Rows from block 5 of the encoder of a small segmentation model, named by matrix and row number. Rows with one number belong to one channel. Each number is 500 + 40 x the weight over its row's rms, rounded and kept within 0 to 999. All counts start at 0. Numbers have three digits each. After the name is the row's rms in percent of the matrix's.
After each channel's rows are labels from the 100 images, of 14848, where the channel reaches its highest value: "lies over" is the class under the peak. Only what is clearly more common there than usual is listed. The data: rendered landscapes of hills, water and sky. In brackets: how many of the 100.
# convs0: expand pointwise conv (encoder.blocks.5.convs.0.weight, 288x48x1x1), inputs 0-47
# convs1: depthwise 3x3 conv (encoder.blocks.5.convs.1.weight, 288x1x3x3), a 3x3 kernel
# convs2: project pointwise conv (encoder.blocks.5.convs.2.weight, 48x288x1x1, transposed), outputs 0-47

convs0.263 094:533515539513530524495519525481547558541525507419524550441526504446476577583431525477499464498509546542543490483518408495487556536514507476508428
convs1.263 094:554565480437466531479500479
convs2.263 085:544527574545438520481498562509531455498489608460551468502520525521444448519520472518564495550541513538529483545482486479461458522480493565445557
lies over: steep ground (51)

convs0.251 099:555561546544531502475476501501428494516511473544540537499499555455543453507543504588512484545496523451451441523460443465562457516526537483563562
convs1.251 105:509534525526558477488588509
convs2.251 109:549543496478486512549521486554504467485467536574461503471454474502568544574511484530572496563529491627503419503507475506519501522456491493476532
lies over: sky (94)

convs0.78 077:505509597434507547473516491513510567494509486480551452552579471481532532507549470490466536503484503493479469489515553498465502375463523465423516
convs1.78 072:520490499484505443478447416
convs2.78 074:543497492483521566450533462490454490441545523431485407553521496462599483529510516522538484463488432507490575528451509487435508500520445489535503
lies over: gentle ground (62)

convs0.77 088:418499496500462526516503535574498512474561515525545444458526472509489487462411522511551438574458485599503440485448500542481487487467519474533535
convs1.77 137:517518514482614488507505506
convs2.77 111:441557565422510488593464510472450438490496469529467530501630465511531495580538523496497511495477493553506503510562512526499503467490478509479509
lies over: steep ground (61)

convs0.56 089:515507471461555537542586511560511510511549503584481444451510515538476548566521518414484499534461529481563482527455526469464496505568448477489457
convs1.56 093:473503491403472465485476463
convs2.56 082:512597447488521521476482501425546511522478552530502507550537510520535439473487457588535521571500458555448559490531528552493498487496453489449551
lies over: steep ground (36)

convs0.190 102:517549560455522476518529499443542486549508442438507501454459524457557474551530445493531465473498469460462594528531547422508410482506493519505485
convs1.190 103:523539545517539511477413481
convs2.190 095:539477491399562439579506530472543502442475522540523506490479511574514521500446454513560490470448477529541517518442529498515564502502541582499520
lies over: steep ground (57)

convs0.27 092:514497487579489496501511607469552530431520417527535480516455570519573486467559473529538505526510520536521532528517585519524494485479481524540451
convs1.27 087:513576496489454490432474470
convs2.27 092:512548499504493518460514566429507511460542434539548435555431530471534485547467456520514513470502556517484498519400421555528486513509478448527525
lies over: gentle ground (83)

convs0.254 123:576505519450550521541506468511549465533477511443454485478431570515460477517514468490515601458498493470606493503540467503506503458559530545542501
convs1.254 109:527540517570451485527446475
convs2.254 127:410539520535539521525473551432497544521476503549467468534540482556452516553516500503493552427471451502480443576497523474443481499525513493415545
lies over: steep ground (33)

convs0.244 092:573532484512549458520473513496492508525551552456544564533541533538483490479498447525552488483458516574538500495568488445485502405462513407526468
convs1.244 066:532523526546571557497541510
convs2.244 101:457528517491513463578515473520539442550518556505522552508497446501479451518484501567515515564483523520507510543539500437552481553492558614503567
lies over: gentle ground (82)

convs0.130 105:556547499537501488494537502480609542545525490481502471494457568466508479500541414485475546454507482447569519404537514445495518535459479474544497
convs1.130 121:464464484499605481513499508
convs2.130 116:509544435539529456519489543595516581502476513534531534528450500514440528445517486531529552428451439507466519533533556432481478527481516534530534
lies over: gentle ground (68)

convs0.105 106:569511552521512542529522491493561533503484470538508490499429566489522481511487524536463478490439384461516564515560461455560427492482560495496496
convs1.105 100:457492495422578485500501497
convs2.105 105:515520458488526510512439549518543465449528472541448493543496512432509453498475554457485548476600436524508568451443512450516461542472555529464472
lies over: snow (31); water (25)

convs0.86 079:480436583509529532572416486500470482484529548487516535541518508530452538465419587494475520459536570475460538458470515498500529563481527524502469
convs1.86 074:501476550563539525459445477
convs2.86 074:449437521487440478450465520434532472520549435516463551498496491434611491535539524497543439520529479454500546468563559486491492481533532499523482
lies over: water (99)

convs0.129 102:517501424523492557525496551566481480525520602505510545526471555543469553542491547457480492518558545468525434508515383532499495495489475498508476
convs1.129 127:501503503459436452451451462
convs2.129 090:514522500462492470493428464420503540504498516461532496427518483525556491528576477520457513480480512517461575513524488461415387452464484464485531
lies over: steep ground (97)

convs0.158 093:582469500495450482467476552494569536491526514506485545543472513440555492557494442466484525550544529478452506502581496484462490490608505555492556
convs1.158 096:448458568521485480488560478
convs2.158 088:442523525577500531519527516499522525551474487565469444455446549574519559590470446538438523528456556521499553534468488534528516521520520525520530
lies over: gentle ground (58); steep ground (36)

convs0.277 097:537461523461511523492616527472475472498498486490516469437500456498458454569476451491447514556500504402507446544510507568516563482553498482461531
convs1.277 081:459469444522444537511543540
convs2.277 112:554488533369474522518432526489476459444501531472464468467543498485447474482474553500575470422556466487529506479512536490499550543508529547504464
lies over: sky (91)

convs0.33 105:500540509474480571578505485465551526489425523503535475498501487497550505560508524482594469496467428487502578465552497442497538488454575440492516
convs1.33 119:506487456480575433481510464
convs2.33 109:543480519484465607553561450532503511471423549443513496493525524458564475495485491429529487449456471521463570498529502478489419491522537527538499
lies over: steep ground (86)

convs0.209 087:483522511579468501516457515485534543510475540443531503507558509453525501496431452505473583449548586550470505499505456505474537507458522456442410
convs1.209 067:547488587488457507483472463
convs2.209 091:458530512467451500425449485468516447487583522449495444457531498495524448575504559554517482495525537483580535522463525477495513451418525508450518
lies over: steep ground (58)

convs0.140 111:495560405479514511475499497544552587501511445436552491545522550517518488506440521481503485478468443523480500389555567473540496492484523501467498
convs1.140 099:507505507471610471485487497
convs2.140 107:555520471469463536541520484567490547463505506476480471582479511524504472507466496556546532522466414544463569563485510428570490500462523574490463
lies over: gentle ground (59)

convs0.262 098:463497480433575527476526478462578533535484452420519505470555560453507484545486426504478471510509526553554517519520435440473478472460525451537531
convs1.262 104:541545552493424497472485464
convs2.262 105:473511465521455467513439571520518464458486551521464516455537437575439480554517544559477491449496512482473488519483566539453541544541470532430550
lies over: gentle ground (70); water (28)

convs0.167 110:559445453608563492457477564461453479445540546470487481535466472618529519468492469506526489468434540505496477495492500520499490457512490455513508
convs1.167 107:502456518463467422482443498
convs2.167 095:567493506527481453505521481490487541490544470506432565475483497493552494482465450517436547499543528513510441594462416591470461533510495454498550
lies over: steep ground (76)

convs0.65 082:536465497558484526462514474479518498494459440548512552566446525552546540569487559499507482471560566549575511485498594460546495485508520507479549
convs1.65 090:514547570533529519551536471
convs2.65 075:443531544506491533510523459548429499485527480502518490509453526451481485483442576418485536568455537525411494497500476456556549540460573494466503
lies over: snow (48)

convs0.16 088:536630561501566504527510523482479524499515492542548471478484469549461527517521463566567535432487539504578484462462469506507485475485494463518569
convs1.16 097:569511515486415476487474521
convs2.16 091:496534560534488567519518516443452534533489445517521441474551374507460495577503464525487536506481518519528485573501512552520451458505527504456550
lies over: steep ground (100)

convs0.17 097:509564482431553522521465488519516514475491554482516558521508488529447411506424569481584523465551458495503488545480440476536523449469520555464534
convs1.17 083:533528551574530557495516498
convs2.17 090:477469587523539464479429537491491500500424479475410543512412529406506502525517483545542469469512515544470495518482528507439446509536534501517545
lies over: steep ground (63)

convs0.118 103:494554453505460405485534417463519483556442546514441466504507556532471488495487486539474499461490565565466526493519540416519457504552501468549498
convs1.118 104:498529475458460584512453513
convs2.118 105:448456479496544513484500499569466527465524596565523540495515562525507536453407515546526545440516548551530500471493486487429508507500507449523435
lies over: gentle ground (80)

convs0.15 118:508469464484472427501479618536429449504461511487506522433560521479541489464498518515522460451549485457482500510556442512501431458494476508419512
convs1.15 113:478498487527533510559414470
convs2.15 090:467504487504484561395525539516527467457485492547442527421516436532515479414502502483560525538524449495450511478463456471590515463526461504497507
lies over: gentle ground (77)

convs0.141 115:462543510461440566491490529502522455516496540502551486528452516522516435501474472502586484484542518465617501451445449525522531518542479433474557
convs1.141 101:473530441448458458504552517
convs2.141 119:466524493512532424518508502508558607474487515477483507410501473520517539505531473455436490424475533576523471490546485504433434483491544488480446
lies over: sky (100)

convs0.186 106:498529511533549593515496473495522515502510529517490502472430443563492462556518543599391558497484482448511557504521480509528512490481533479562461
convs1.186 110:501495466504594482481448531
convs2.186 116:416476550495433483445542428481515528540479468433501483510528430484484469559489511528489540499426508570456522443420488531508513480444469484516506
lies over: steep ground (48)

convs0.157 101:519513497519546540509488419468511435528513494553553504517475499479466432519539575537580431526555460429463490474473458526500439469482493461442476
convs1.157 098:489512549501589542494497456
convs2.157 094:431468463459554476513519505489544491468424450500516531510506470442464560568505564472561491543520462468489460479543552498491507471560591506456450
lies over: snow (50)

convs0.181 095:558551488484512527483483497543463469453560517565562499539504504519581443469525531495544475493451473480507445428547489486400453471486527464457548
convs1.181 092:549571518509528490575500495
convs2.181 085:477520475506493449577504482475516472460491481515531476512506515429470453470580505471537488598486506496516461533550492409464460527569592454494499
lies over: steep ground (82)

convs0.199 118:510506446453532538496438550619538544531412500538476493590485494491538531487493539455538495554498440479477502447498489492493482450486487504438526
convs1.199 117:510499529552427432501524515
convs2.199 120:485466508507536511481521540475460497448561452454565488507467527439443481531499524544490487497458538555475440476462493527428536493496418537409429
lies over: water (50)

convs0.84 119:532480472484508495507518519538459568482553469433457520424496496493499490459511460540467493570501481514387514529612497469495433446481485539486486
convs1.84 098:490531484500587559477477469
convs2.84 132:521458498555508517451477521457471462445518475488460498506536517486482575550539505518597527563499522480389510527466477433531505497502471495508597
lies over: sky (100)

convs0.261 107:544546515459434535447453526512500499435529537490481473525501460504478505480487481440506420420483512517379525443536510503484467525526495433452542
convs1.261 127:484488480505536515515608489
convs2.261 097:527605478500501520493469512504518523534422561465511459438500508496505498515588520487444554494503485532468437551567457448482478465543471559511561
lies over: steep ground (79)

convs0.57 105:466487524510563500447435591470524522481511504551491519605451535545528501460439554551489531451535512526499571449473513514527523498453536472535470
convs1.57 115:559566535515485466458503456
convs2.57 109:447548525493502509474450529503473473485567466545516519554468518436441547586519547522454505493464485538541591462458507547468534472500508451520423
lies over: snow (38); water (38)

convs0.198 092:478428434501596536485524494507408438447532472525484490467443468461444494434478478456522485389506509510488497525503530518455487479508490509501453
convs1.198 113:519405462531479483469499532
convs2.198 077:515570495503521528556476531481538500480556542530491478485535534442559470562429495491481502504487539490524561571533422547547480454537450455454566
lies over: gentle ground (98)

convs0.69 087:444480546463538543525513395539481463461517496583499546509564492467477469501423506484507554532543519480559501494440470515440477485533521439483556
convs1.69 071:433447463465485452529534506
convs2.69 092:520531536482495549478511505453528550555409547461528500518461449495486461503515438466455502429467549486509531523462468482508493503419423462524410
lies over: gentle ground (89)

convs0.68 090:455510531505484433449516475449513505448547495404501521493469479521540471448509385525496486506474495524456530560548419517489443523450477474506452
convs1.68 091:503541498443478447457459448
convs2.68 125:555494430526520506477597552478439507456540520460469562453524421475458469505485574545532445527471487515507460477449474467499499486508562479444503
lies over: sky (100)

convs0.178 109:491443514434486556477498476441530499484488557506526513554550523417515504559531443512473518523546506461554517390537556486506477419494513467510479
convs1.178 116:516536511485596555507513497
convs2.178 102:510518501462492514479482453498507471486410547507541554504520481446524536474472471561502455503454435499388516519480504520601469482475460508424548
lies over: steep ground (98)

convs0.243 108:437498506477419543397537584543467467480506412461513445522501469529456516533471505521465456537498540509455429474493506542504519540453478497489518
convs1.243 090:479463508457433460465488443
convs2.243 105:536453494595502497445561430522500455522538535494470559447437496526495477478483489478565535505497538482546458471417503583492458520440519490467493
lies over: gentle ground (78)

convs0.271 099:465535563448476533441473531446540425439515459513436523540435491532545471546530442514556527490479415536499499533478507525476429505508509451493518
convs1.271 083:472512467447475463520582482
convs2.271 105:517465469521579489491476434436460439464499518477473545416536480501503534441551482531536449484460575486429526467445504485543441464462505494510532
lies over: sky (95)

convs0.196 086:485505488576454511500504537471593525491467533501494570489489549473560464522565506487524429500511482448402511520489499478464535501503541605537522
convs1.196 079:524506495489587562488522540
convs2.196 090:500463465508498501517452512521531531487514546502419418465438509447519566531540512478489559508487588458462449483526546424449435544500497499480544
lies over: sky (90)

convs0.242 090:484522432489545510537433519594467474535433521484525566508535519533520449528600525527537445499469504532521524576529499461496561507509523500444514
convs1.242 089:543544518564494547532555501
convs2.242 096:400466469491586518507481495518515510489494521531481534498427530492500441516480496529514430504506538528457507541549559448415577519454462457553501
lies over: steep ground (46)

convs0.206 100:577482540486549591546474551543490454453501590454490534495475470542521588519505478493420557460510506530504471499495471510482544534489457516449504
convs1.206 136:543601546489501504502506498
convs2.206 091:500468482481491459443459538515498440472500569520498524568545535467455545519559516477512513464496519404514531447562450519510542474556534552487415
lies over: steep ground (35)

convs0.207 101:464487483513479493420545507540509446566484494567428441474518481496459497490501489492520447517533488470547465442448539430543440553551497581509530
convs1.207 112:481471456450434464493524450
convs2.207 093:526516471519476578454466508500416559490522518509514563464548496556512542508493482606459548482567515468455501475506493579503497497578552519487522
lies over: steep ground (51)

convs0.4 100:510533520517483526530527534491482477526461459507501482425468415471440432577476451502517492584524440434502518538499487578560472547499479543497536
convs1.4 098:459433475488551517540544533
convs2.4 097:486462407428522528484459479499414465530484537501503571507532500471491517483529588542497518461583486496459472525542494501510547467565556549475471
lies over: sky (89)

convs0.66 097:557496514453512533486580451457506515573472496439530560509512538457474403461559555546518544497506528470486517518564529456438500470486471515484447
convs1.66 103:542516494576511460483435482
convs2.66 095:503444524552512540533530569534586455432504450471483467546499464526498455522441498541537500533490494511539519457481584428482470537469561508439507
lies over: steep ground (68)

convs0.14 088:507525503434463573547491520547443495481490502477548448519502404556500469531481558498521525490546580522504550451554484467503573440446495528496521
convs1.14 097:471477474544438482526444451
convs2.14 096:535425556457529441530502460494519481504535500468525482486484571493514496513584472454448500478535465451506491503533471513443528551416427487492594
lies over: gentle ground (84)

convs0.79 098:447442480512521482462450509512461457499509502530502519481520562473522428468479486537499534530441518430411485480503451480470524528564559580501590
convs1.79 090:486484503486472463517599538
convs2.79 099:504519493425484548532524495495496467473484503540501520458503568543587489538521462490484510466499453553578511569550558512429503479447585553474525
lies over: sky (100)

convs0.110 108:508522555560538391452502497418504514487592459570480522507433543465519504495519422558499439488462483508509505479523508498500446496492497496558516
convs1.110 124:495478474437478576532536525
convs2.110 110:439504457445453531478545411560475471473586480541460508503478534535475552526535504509584468436492494474544492498509529479486541513554476420531516
lies over: sky (85)

convs0.245 110:523528493455556483551467498467496517516511534484508530465510525544450398521514534597500549587437465512565468541495490498501473453466447521569500
convs1.245 101:452501537575460463511544510
convs2.245 114:462472539444543525532477551456577590460459494506440474549466457503504513471546457478493526552492491574461417553549503535467523513510451503493519
lies over: steep ground (68)

convs0.76 095:518460448558488490479571524574502462518519499470491512467486458592479468513509510536541454521461563491502420555528448484472493541614486513494496
convs1.76 082:523546520552550534505461442
convs2.76 095:432510568438437462571526519501532535507493540533504507532429462491521502504541575506546479474457456474537497468561530444446575481468529452492473
lies over: water (46)

convs0.156 101:478511484535506459529492527573558488504538515567485573520477470485485535469547511527515530489601505505430556495526538466528462533537533564437420
convs1.156 094:471462490491578527487567524
convs2.156 096:480541463536596431523420532466536480441561561487488465503511495555564448496455479551479493533499466495501484500505516558484558499460470546541444
lies over: gentle ground (93)

convs0.41 108:558456506517522514467544519455456478500508508447462503481473436509440459588525494569496453550450451576448428495538484507551454526525456517470483
convs1.41 113:425446478484481487555538509
convs2.41 103:491558504512490484456431507460489510449522508503480452521526545460514588439468487551472569520515433510502495536467508520427442494450540399505462
lies over: sky (92)

convs0.99 116:537516503484503491562462526570508454495489526542532606481501520456466510464502477479483507445549470445477592475547516473512407516463456485498424
convs1.99 108:441424472527552518492523492
convs2.99 125:492540416537502459552489637495513519461489509524544488518495471478446444526502561523452504502504490451452590547482503473552523499480461510524461
lies over: gentle ground (100)

convs0.116 080:515466452512465499452476512395428535539483513497565401528478469465476482514471449506481524468505514449529504475496427511469491481500408426513510
convs1.116 085:595506527441491475509510485
convs2.116 070:514465450430487534534486496492536565511558519436473520463539441468543497487469521496469508547459534514535468391469484427533473536497467534414486
lies over: steep ground (45)

convs0.283 112:547509497489436466400380547475517555496512554487525571524461494492504480534513519538450455497475520524544512455539441487469524488463433505487523
convs1.283 099:512535548475520490446422476
convs2.283 100:555497564454500554444470467490489597498478561467555504497518494538492436539497484504422490435539525496569454498560456497527473507464451462458482
lies over: steep ground (62)

convs0.20 094:480479449531508507492486517457552580522511473516586484529458536452520487501463462566482521425473498466508593469560515462503492437456487510486411
convs1.20 070:484472473486605515511472516
convs2.20 093:452507432492480534501503528568471435441478520469512462483477509420505455439471547571458562471477491549495489524514496423483476503450492597515486
lies over: steep ground (50)

convs0.203 105:495534496435455461517590572496541514528480443505509450474471448429452559516481467506483492467552507467469503504496493465512405454493439433528529
convs1.203 092:468459469476482466543575535
convs2.203 103:436525483429487489508469450524458486520503532474550498546536478444519528505478546554517541505578528459457447452528423548545439484555487553469549
lies over: steep ground (42)

convs0.124 104:414465488472491474526536561535534557467494504482446480440467519520472573481481478498430531486519548470501484539467451550445511476618467473479508
convs1.124 090:526508507563545430516459473
convs2.124 117:384441551493416484450569468538476511478561473535480480478478509520452499554536560455527523510531561524509513496534506539471528508525573513541504
lies over: sky (100)

convs0.10 111:481479583498449458507516513468548493505577488396456500502475525507504536543582468532518440484515460499502564489440490533451465495480473448442446
convs1.10 093:481422475509526499555546537
convs2.10 109:489537570564499506520499507474544486586422514558467472514495479587515489466534529457520558431470442494480438566550495492493507456534472503533537
lies over: snow (52)

convs0.82 089:472460388480499519514508534468592481533474478489520490537478557497480493533519512547491498492471371472575504486528514473466440463486526481506434
convs1.82 116:509583524426474503486506521
convs2.82 075:422489396480508447486471523468518508513531514526570497462493482457533536480512507559445423432506498494489519475522535538469460568522448418489465
lies over: gentle ground (59)

convs0.153 108:517505495510559518534526494540512468496532459488435456436507565542484531488471494530537571484455478515629469432574508523516494468476527467560522
convs1.153 104:502519512527604470490537509
convs2.153 092:457531453484502442505364526513519516503512572525456546534494492503520515473485472422509573462472472494467564524592524511466475501470475467521513
lies over: gentle ground (97)

convs0.221 106:519485515530596474475441473414587433496535472487448562458491534446562464454521463454474481495515477472544496474465498542520510486511559538500536
convs1.221 108:487478440497507514534526590
convs2.221 098:507474502448462456535544496508442537437546497572475506477473557500472567519568540455468525444508474510513493551531622446479531479533506523495473
lies over: sky (100)

convs0.259 091:576526454518572607521499551485521515507570498507457497471409511535489511455466535522548519490445451508527496529531456525543479491418515523477531
convs1.259 114:499466483572567474547518496
convs2.259 091:472522563547552489488509450486551547529477450605446486488419501502525532484486512468563562508474470513500512459509513521464463463456453409468534
lies over: steep ground (35)

convs0.227 108:427486530541477499464593519597521504446490487466482455449459469543438530546493486506488478475542537495498528543486437492422482478539512420488475
convs1.227 094:562546553456508509458466474
convs2.227 106:434520539518419491577501515574474552437546454490512427506537518485467529471463523472549466503476495524506498502545500517385501510507557467505549
lies over: sky (74)

convs0.148 100:551519478482486515519491488548461517484513470551492454557429420501416510438497481473518472480504508527526508435522572475500515478415524536477605
convs1.148 112:523511520490416468488570487
convs2.148 110:490476537555491493510483521520547445528501426514527526478483460530460449542498502467475552550545497523440503485463480584427527470572519448571577
lies over: steep ground (43)

convs0.175 098:498477572583516551484478393509514431520559490512421490542458532503552511526522552525490504591534508530493472467481537498488488570522476487495466
convs1.175 117:473487533447553545519479437
convs2.175 119:570486514496477540461510446451575511495536506510481527555486504441459484468423492531484550591504459533472490468512562533511459553553457557459449
lies over: snow (35)

convs0.216 122:466456612476531498466487545545526466468520558456478482567529499444506574492480507430547472471575534494479527542504497469410508455503492470500500
convs1.216 098:506456504559587468506510484
convs2.216 109:537498513464426441456519511459483538505518486569476528480470520518522488514559481480463459523498520486469470567581395533426466566564511495466506
lies over: gentle ground (68)

convs0.40 092:531450409483555532510450449505499498491474500530523512483560499479482470500562500501444477540547474535530650485469474503533520442487513492446469
convs1.40 114:499539489547416541496543500
convs2.40 085:473427471521563502486534552562546554449488527492538582518388464474489531499503539514451477540497486471488445448452498484475513534479481427515531
lies over: snow (28)

convs0.121 098:449545416506503470493446525490470516481454453531518520544481422511496479515490440436496480470502422550510543484569561522495447537468463508491590
convs1.121 080:503520524463566481449434484
convs2.121 102:500505534487430494481463512517444516449459520537468558576545534509503523597560539553493544471481416503574522482482490452498514523509424502528469
lies over: steep ground (79)

convs0.193 109:485520471497471581543465433530560533543484532487391481469507476451536481562552479540464495573498462561556525544466493551515452502506500470494507
convs1.193 099:531547533454457481461448461
convs2.193 093:475546449453464474544466576445473470451559594498565539495547522475494510443527501543499510563460453489527451443473524490496496477510445496475437
lies over: steep ground (74)

convs0.213 114:508537513494485547494629480545516476552457487465522466446489466526501513561552475522493502574535506491467477457465524592450559497491433506503464
convs1.213 099:519518516523561525534577536
convs2.213 133:542468427389559461513435525521429485437510551480477467523486456539458507518476504486521545502467539497523452480538530476511544493566564542520470
lies over: sky (76)

convs0.133 103:504483492507521498568463494464507482475560525504522551447466490439531435541536436477440515415447518529494567450539468504440558464472514506571476
convs1.133 092:541513518478598500502463525
convs2.133 086:473528520515518475558496489518547486459524545468518498503610461435442458526505490494455549442499519547492547501487490467509626557450545496484513
lies over: steep ground (87)

convs0.22 093:458491506588510528489448478475550489492549492453424462504422538483460529541519544601553520496576498506473479524540515518499412481497506455507498
convs1.22 114:425450481473548544503529500
convs2.22 096:483501502546458536463496542495599512545439454502444442533523488479500477546471497497549554505524503389504539418492491491565514518462527557461506
lies over: snow (39)

convs0.225 090:582501533521477497461539518490571478464492499445450544454470488488474479422493536509507457530436430511525544433543457506545462478431486429460500
convs1.225 085:476472453528579446500517524
convs2.225 076:504442531498472538497497472546501466450525409550504546482488468523501506504581545467495508502469509523511540479483638543527484449461440546534464
lies over: snow (43)

convs0.64 104:546492502477501519495506539440476477539496422479449571501481548464497389520527403534502527515496476519422557526553487453519528557530491506494470
convs1.64 127:475511506497602499504458462
convs2.64 110:484431523431479517515461438515556504437481473516484463522518494487550540507506366459513433558534482496432516477510541512491580514488500490498534
lies over: sky (94)

convs0.205 087:459528534426477540579472420519527525476413486564488466498503484420530514471545503481541532507488431443488560529505529472455534459457497523465511
convs1.205 120:469481457424535437489512500
convs2.205 096:504509485456505570526521438519496543477449504479550467530539514446554543559538433459521531491491519552380519523592507496540472478486461495496529
lies over: steep ground (58)

convs0.112 091:472467494443478446492531556465504468460489495517499511504502408450495475443546433437519477428457541419532503493438530492486460545477524534541566
convs1.112 096:469531529557494500494424450
convs2.112 089:420528504504501415509504437521465559529410519520464469456452476451498562489516531463503527552481382506544471512508513479507563522501497476491468
lies over: sky (95)

convs0.272 077:434494484535476454437490460471485467487537549464422513463444574450512544445561465534521466545459443524460483502484508506429510475490499505412513
convs1.272 083:483527503556502554521552564
convs2.272 089:488487522487533562546512461510471504540470498523519451504479561538535498498476530466493627443491525445553411500486551466562465478449542507553519
lies over: sky (95)

convs0.163 090:462502566507443544464498537469443522439549491494517498496569460454494529443519506487478450458442488550410480533471516503472554537557518509432562
convs1.163 087:490443457437442466503521486
convs2.163 103:514514485515504478557472473522558502462539573510546574495534511461488522485478435467575439499476455471525606542452471504521453536493479425498457
lies over: gentle ground (57); steep ground (36)

convs0.83 093:505495531526478554508517461535483501475513447608498484499459448486542543521545586422513441519501479561430532518454516498465466500478472452438544
convs1.83 100:503494498425472456464453450
convs2.83 096:482522505467469520457522545480530481553471518430524491545549498412549463453486406511488498494476458456438497417479479526521495524504497559577561
lies over: gentle ground (68)

convs0.109 098:551450527500551498537569509522461546485503496459468484397559505541486448502491512537529551603473491479523521529486454523521506456501479408533455
convs1.109 138:519508507540607482512484508
convs2.109 093:443493511450520503474443479490470535519505470549529563463572481545534512577438483509554607513403510472474466549526456496500465511476485498489468
lies over: gentle ground (91)

convs0.73 093:457503501480491486463484485446555510486491474479513522443494425486566396463497483479499509480516549475580525526468486490409569402519474494523525
convs1.73 129:522523519497602545482503485
convs2.73 097:506466512502504487514485451553446519481533484448541382520508464412496472497495543501442490551473475473522491428519561506475573526493575522471449
lies over: steep ground (92)